config.toml
model = "class-conditioned spectrogram flow-matching model"
dataset = "melodies that start on their tonic, played by one synthesised instrument"
train_examples = 26041
n_mels = 64
hop_length = 160
input = "log_mel"
spec_augment = false
win_length = 512
conditioning = "class"
arch = "dit"
objective = "flow_matching"
cond_dim = 128
targets = ["scale"]
num_classes = 8
cond_dropout = 0.1
logit_normal_time = true
norm = "layernorm"
hidden_act = "relu"
mlp_ratio = 2
head_dim = 16
fused_qkv = true
qk_norm = false
inner_norm = false
moe = "soft"
num_experts = 8
moe_every = 2
expert_mlp_ratio = 0.5
slots_per_expert = 2
shared_expert = false
patch_size = [32, 4]
layers = 14
width = 256
positions = "rope"
optimizer = "adamw"
learning_rate = 0.00093
beta1 = 0.9
beta2 = 0.999
eps = 1e-10
l1_shrink = 0.003
max_steps = 15200
batch_size = 256
epochs = 149.4
lr_schedule = "cosine_restarts"
final_lr_fraction = 0.05
warmup_steps = 300
weight_decay = 0.09
Rows from block 3 of a small class-conditioned spectrogram flow-matching model, named by matrix and row number. Rows with one number within an expert belong to one neuron, the router's apart. Each number is 128 + 24 x the weight over its row's rms, rounded and kept within 0 to 255. All counts start at 0. Numbers have three digits each.
Before each expert's rows are labels from the 100 clips, of 14848 (inputs lightly noised), where the router gives the expert most weight on average: "top examples" is what is common among them; "peak on" is the class under the peak. Only what is clearly more common there than usual is listed. The data: melodies that start on their tonic, played by one synthesised instrument. In brackets: how many of the 100, against the usual share in percent.
# router: slot weights (model.blocks.3.mlp.router.weight, 16x256), inputs 86-171
# up: expert up (model.blocks.3.mlp.up, 8x128x256), inputs 86-171
# down: expert down (model.blocks.3.mlp.down, 8x256x128, transposed), outputs 86-171

# expert 2
top examples: trumpet-like (50 vs 4.7)
peak on: E4 (37 vs 2.4); F4 (33 vs 2.2)
router.4:147110122109120177126154175134133160146134125094101111207120131159103142123125133139135105145136107129141160110104125117116141171152155112101142140098119140126159115152156108120140138134133134147114121133098143083118090115116094114138122136109114135184171146
router.5:123139118115125134134151125093123138185182169103133077144114141141136170098122108133132119135136137103155171113121102112109112165121142146146110128094158158159117102144140138140154136144107127154135182177139153098112153112109133137179132128135162129143144145
up.0:121140110127127145131147113135113128120189114132140103104170140091122100131115135130118109126105132144096156160096135178127156124166093170092105091181111151142124124132116167123133125125105147102118120103163124148128149122122108103124201119119129131067090129
down.0:140128144100121123093115107123119094122142131152105159103107118120127147129159128123147129099141129159138108080137121130124097133116149127047117170112123116065167111109180109116136131097107120102186127146152163128139105123120115157115169142162116104171086133
up.1:132153144144097091139076135128129131105157133125183142145124156110109082175142090114134117127132119109089045126168140096097133090103138181159114101166100122143120155116131168152115110140128136129121121136130120136127130084129136108118128136113128187138138134
down.1:106132153109125124127069108123111166196104133144065174113106118108131090075113121157133103108127132107130195131127118127077130134115119119142130093162129168165133153115144146152121146136097132123155109162104106130141144099160127131110085122109127084158123129

# expert 6
top examples: staccato (63 vs 25.6); bass guitar-like (34 vs 5)
peak on: no note (98 vs 28.7)
router.12:111133137119079097109112129113115105097140105153161157108155122153116136142112109138104115139129135148116110143141155105095118125151130119159149169113124163101159128160127127170168117148120128067165128085094161128166144143148117116163065085131116117076130119
router.13:145123132074113131131152122085128137137135157121124167148125147131145100161165133150114135131142115138145091117119140151125157154113100128115109134099129172118144120126106126114137105116139132140161141155154136102130122126148084116125125129096102202108188120
up.0:094138124128124112124141111102135146120158136112126127157161126143114130155130143121116136124125139147121127132062126153166145107202136114144091146124141124107147137130123194141123128136111136113127146130135136134114142196152115120128085115141112113117162095
down.0:137138119138110141139138108101144122132127110103130108119146136151105125111088128116118156127110128104134128175074120129168128139152118163100128149138127163124139126125125135092141161111111230126132132136099148126129121163120094187079138153129127167095143107
up.1:120115115100130127129144130140114111130111125142130058125132110129098135107048161147116148150126136142122178090126134116126178126151122137075138140137138146107169124137112092126117123097129157142136146121122133202130126141163054146167184155149128053107113134
down.1:120120125128149117094149122075136125115129139127105125091118128125115182106189152113216132147134138149154184116140118130107133142104147096108115133148131121158118135101159098138117130116125166110141127127145128129112119113103141128146135108141149140128120168

# expert 7
top examples: the note D# (66 vs 41); tonic: D# (27 vs 8.2); tonic: B (25 vs 8)
peak on: D#5 (50 vs 2); B4 (26 vs 2.3)
router.14:107134127124138136160113113129123142129121131057095130109129126139139111149116141160138172117122110178095079158142120157122124100134108076153113141117126107121105129122116117139123093113118058127173119130155127136094126122136147123120101132168090124145093106
router.15:164115131148088128138143129174142172170143147088127088087135125129119086119125099139096121111142091119170226165116114125111133160139118141109108116106120148110160131159123136140121106152144158173138097221145150121122110148124098127133135132134117145068116134
up.0:128166137138121131118129156134150157145135129115128100086148155189128088134138094107180146095138110167148143158123092104105059132091136150136128094121146083126116090160131102110141113114160132183125113140128108152153153128133151169117123140145081103126084126
down.0:121109131094139119199139136112124128136146203152111074104177086106161123154143148110120109169095120118118125110119119114121080134054165113120128141123101131128145136110147136110147087132109132107120131141121116123145150136087073113131119129091122122124135110
up.1:146133161128100138109123133115149114131141101155123126130120126159100112129178142099124146133107138123099145111073114146132117135100122121156101136122132125121139134120129129092128115132100132130189136114110106138107100130162107175142082120147102060145133129
down.1:143178149102109135120126115153121128093142149150108118161134070113128142134156097107163107108128135133125168120103105087113155125192158135104133082106115143159162149136131084092099136107113146110102107139134143114132113120120127079112140133122175110146116108

# expert 0
top examples: vibraphone-like (41 vs 4.9); organ-like (35 vs 5.3); tonic: F (26 vs 8.5)
peak on: F5 (30 vs 1.8)
router.0:097112155138105121127127145150127114150109111117146145089149136116131045107105142154098116106103100148122088143079135151100152127109125131118174109156118142113126111097115166128113141111110138150145148164127142141169146172138106110149126109095114143123168115
router.1:142110142099113109115153094160132137128130099141144139128093125117129124120130136109142123143115124109153119169151112125120115108134135127094098130138136147174136102157107204150155116130144113156116132184079137139125135145078125142133105139115174168148092112
up.0:103131121118126207167133068105073160163117158129148159102122136132139095095126170114133120115137137154119123116135167076145104126134120150100122100144085096058155147140146087117091125105172192168130093120180080128157118126129132106130138139114120128124153128
down.0:134111118126109142106151137085148056129128120136136128150125116112135025150146140124134135136126084131089124119142132143122151132139117114160127113128137142171136136143153175126116103123109139096097152118171156110123109101101123134147129129169108103125143133
up.1:129179145118169124137111092130124132138102052129098128103108143098156120130132126097144147126120107160121126164128105170096126135107133109122122132147139121176127110135132144137129218118155139132138091139115075135126146123138116129132103124126131137081115142
down.1:136146116106170110115116134149109185118133152135136118071124138140161104109118100140108091129166139123118144113116121132125209125131108169165130155140136119166127171113116146133094100125115150126150143166149150102129144127101130140108139103107107129149112092